{"image_size": 32, "translate": 0.12, "patch_size": [2, 2], "grad_clip": 1.0, "ema_decay": 0.99, "batch_size": 64}
Rows from block 11, named by matrix and row number. Rows with one number belong to one neuron. Each number is 200 + 40 x the weight over its row's rms, rounded and kept within 0 to 999. All counts start at 0. After the name is the row's rms in percent of the matrix's.
# fc1: MLP up (model.blocks.11.mlp.fc1.weight, 1536x384), inputs 0-127
# fc2: MLP down (model.blocks.11.mlp.fc2.weight, 384x1536, transposed), outputs 0-127
fc1.1403,093,261,156,197,238,223,236,161,168,193,205,255,155,130,213,244,214,266,168,224,229,198,285,211,203,205,90,153,259,173,232,197,146,257,218,222,148,186,231,150,224,247,213,247,197,188,211,239,195,118,178,198,171,235,217,222,132,156,221,152,185,177,204,234,124,231,245,142,180,194,191,159,164,189,289,83,162,199,199,172,168,224,242,251,175,209,115,199,264,167,215,222,216,180,224,289,194,206,152,146,140,219,180,218,285,158,161,268,240,190,209,185,122,123,201,190,238,110,206,92,200,209,173,190,268,207,222,159,245
fc2.1403,104,347,179,177,219,210,215,164,211,192,223,159,206,164,144,255,220,206,266,185,130,199,196,138,187,185,216,244,207,200,198,229,239,224,232,213,211,91,288,211,208,136,217,181,258,183,162,243,223,223,133,157,192,139,116,197,247,209,219,209,165,179,200,112,226,225,187,125,135,216,223,189,178,230,198,127,169,287,146,213,186,214,191,194,154,279,230,210,202,220,176,255,194,165,176,232,211,202,218,152,290,149,184,210,180,219,300,118,164,187,189,198,204,198,211,187,156,276,178,236,115,180,172,165,171,224,155,167,140
fc1.1404,086,231,250,223,259,162,214,235,146,167,241,236,137,177,290,212,158,197,195,182,142,237,178,229,171,153,278,193,227,163,236,199,211,123,225,184,258,194,236,270,233,145,230,216,295,172,245,150,238,157,203,152,202,272,288,132,246,197,203,168,204,191,187,213,161,124,219,188,213,147,168,242,189,176,233,180,264,201,260,158,225,145,141,134,197,269,264,236,200,249,190,186,161,193,170,141,207,177,252,153,212,157,177,235,145,207,273,294,230,150,198,198,183,214,249,189,241,174,220,231,185,166,262,199,223,187,274,183,168
fc2.1404,084,240,135,151,235,247,185,170,262,213,180,193,138,179,141,194,238,233,188,238,149,221,243,140,212,177,205,115,153,224,169,243,222,179,174,246,162,195,154,181,216,264,150,203,166,189,123,150,187,247,180,182,106,142,143,268,178,177,227,148,222,213,245,190,235,225,120,213,243,174,281,171,189,192,196,215,242,153,136,181,139,213,179,135,188,127,209,199,148,178,195,142,177,219,133,311,151,160,177,129,248,185,227,164,138,150,154,275,234,191,253,188,185,164,165,122,175,190,228,172,196,260,202,189,160,229,159,203,162
fc1.1405,101,229,193,214,134,210,266,207,126,209,119,278,178,232,197,218,203,181,146,184,181,214,162,230,203,235,251,168,197,161,173,226,224,249,266,234,152,172,135,223,215,226,246,209,188,277,170,255,143,213,218,252,257,217,223,256,227,187,160,170,227,224,216,254,177,149,185,196,148,197,203,242,156,208,237,253,142,268,185,242,222,259,168,234,146,260,163,216,231,169,230,204,188,203,220,210,151,237,193,151,202,172,164,190,242,270,217,149,166,238,233,231,168,195,248,200,277,237,197,196,157,214,173,220,140,237,181,237,176
fc2.1405,116,239,186,171,255,170,155,274,272,135,237,225,253,219,187,183,291,206,176,246,215,252,269,183,213,230,197,218,225,209,193,224,210,219,196,172,232,240,236,215,221,162,155,213,150,144,186,278,145,149,216,119,123,204,259,197,188,218,211,187,185,234,210,202,174,209,101,221,188,205,163,168,227,243,184,216,220,125,228,275,193,138,254,149,210,165,207,203,119,262,201,197,161,187,194,203,284,199,223,222,147,271,256,139,201,204,230,229,247,253,228,233,247,195,234,188,227,111,156,237,258,180,138,183,227,121,171,219,239
fc1.1406,119,218,188,216,203,243,134,182,131,181,221,187,223,245,188,216,158,153,153,202,137,192,154,186,210,203,271,152,221,142,242,161,269,258,238,202,203,206,238,225,185,201,216,168,219,192,188,74,125,122,246,190,208,223,217,225,171,249,226,182,223,170,123,220,168,215,176,161,206,162,174,122,186,208,211,164,141,243,150,265,245,284,240,224,233,100,225,166,182,232,207,227,189,201,167,170,180,216,142,167,254,165,241,200,276,151,269,162,245,161,252,320,175,62,119,212,197,227,239,186,186,197,208,130,167,227,214,194,197
fc2.1406,106,204,129,184,167,225,284,191,248,250,152,212,150,187,179,207,225,269,215,176,147,220,212,145,237,251,233,238,212,164,177,220,233,215,217,190,228,251,209,167,230,111,171,277,255,165,154,211,216,256,203,153,174,189,238,147,137,124,163,128,278,203,156,274,189,268,271,256,174,186,170,241,211,213,174,188,237,192,174,147,199,237,206,215,254,192,174,200,218,213,186,191,172,258,182,110,211,191,235,246,213,202,95,182,166,204,137,149,174,164,222,196,194,190,208,176,188,205,112,170,210,194,174,236,160,242,153,279,190
fc1.1407,108,233,188,197,170,177,219,229,232,181,207,192,225,193,216,201,190,201,222,185,206,216,144,196,251,154,157,213,244,285,263,285,229,243,234,246,235,197,218,208,198,144,180,215,214,193,317,227,283,198,204,239,203,185,214,192,223,212,253,217,259,262,234,111,199,263,234,173,164,244,177,186,179,239,171,214,210,186,211,203,217,139,195,325,103,211,199,155,233,214,289,290,224,205,248,163,207,188,196,223,259,178,214,288,153,261,269,193,278,187,163,244,221,278,155,220,209,185,163,233,197,183,203,203,130,176,212,170,202
fc2.1407,113,202,162,70,218,171,286,203,204,207,172,166,177,207,279,224,223,259,222,130,165,189,163,232,206,226,217,225,153,181,224,227,191,177,197,233,218,161,206,183,246,177,147,167,162,119,169,183,203,170,253,218,173,172,227,186,205,212,153,226,319,98,215,181,243,195,301,215,206,191,192,161,200,204,261,215,225,245,209,215,156,211,242,181,196,258,236,139,187,241,141,178,194,203,205,156,205,133,150,311,181,146,203,163,234,212,230,260,145,157,233,241,237,107,240,221,197,273,174,198,181,154,194,203,298,229,96,252,237
fc1.1408,111,176,230,160,213,231,150,191,263,161,232,103,214,146,225,218,231,160,299,203,133,224,234,174,248,226,129,137,266,153,195,236,175,201,171,216,214,185,291,188,201,163,172,261,202,216,247,170,212,243,258,229,275,236,164,171,280,211,227,212,205,218,194,210,174,261,148,224,202,179,228,282,222,211,155,192,169,160,123,180,189,233,231,216,274,232,200,231,304,136,131,190,221,221,232,159,189,189,236,162,227,142,192,217,160,212,211,143,164,235,237,228,201,160,170,231,283,195,187,238,136,171,147,296,199,147,215,167,198
fc2.1408,103,145,197,269,179,187,221,165,198,230,177,247,227,170,138,180,155,163,215,191,259,179,207,305,158,171,104,232,259,203,215,268,189,238,221,197,173,213,164,238,179,216,174,167,232,211,192,238,226,202,208,196,124,142,208,191,145,167,210,183,190,129,186,178,210,220,244,186,213,219,162,146,240,174,220,222,209,227,208,211,188,171,205,207,255,214,209,250,242,239,154,259,205,118,114,255,185,172,192,210,276,277,198,226,201,242,205,204,243,199,166,147,198,196,258,189,72,287,225,265,220,180,221,233,127,256,154,212,196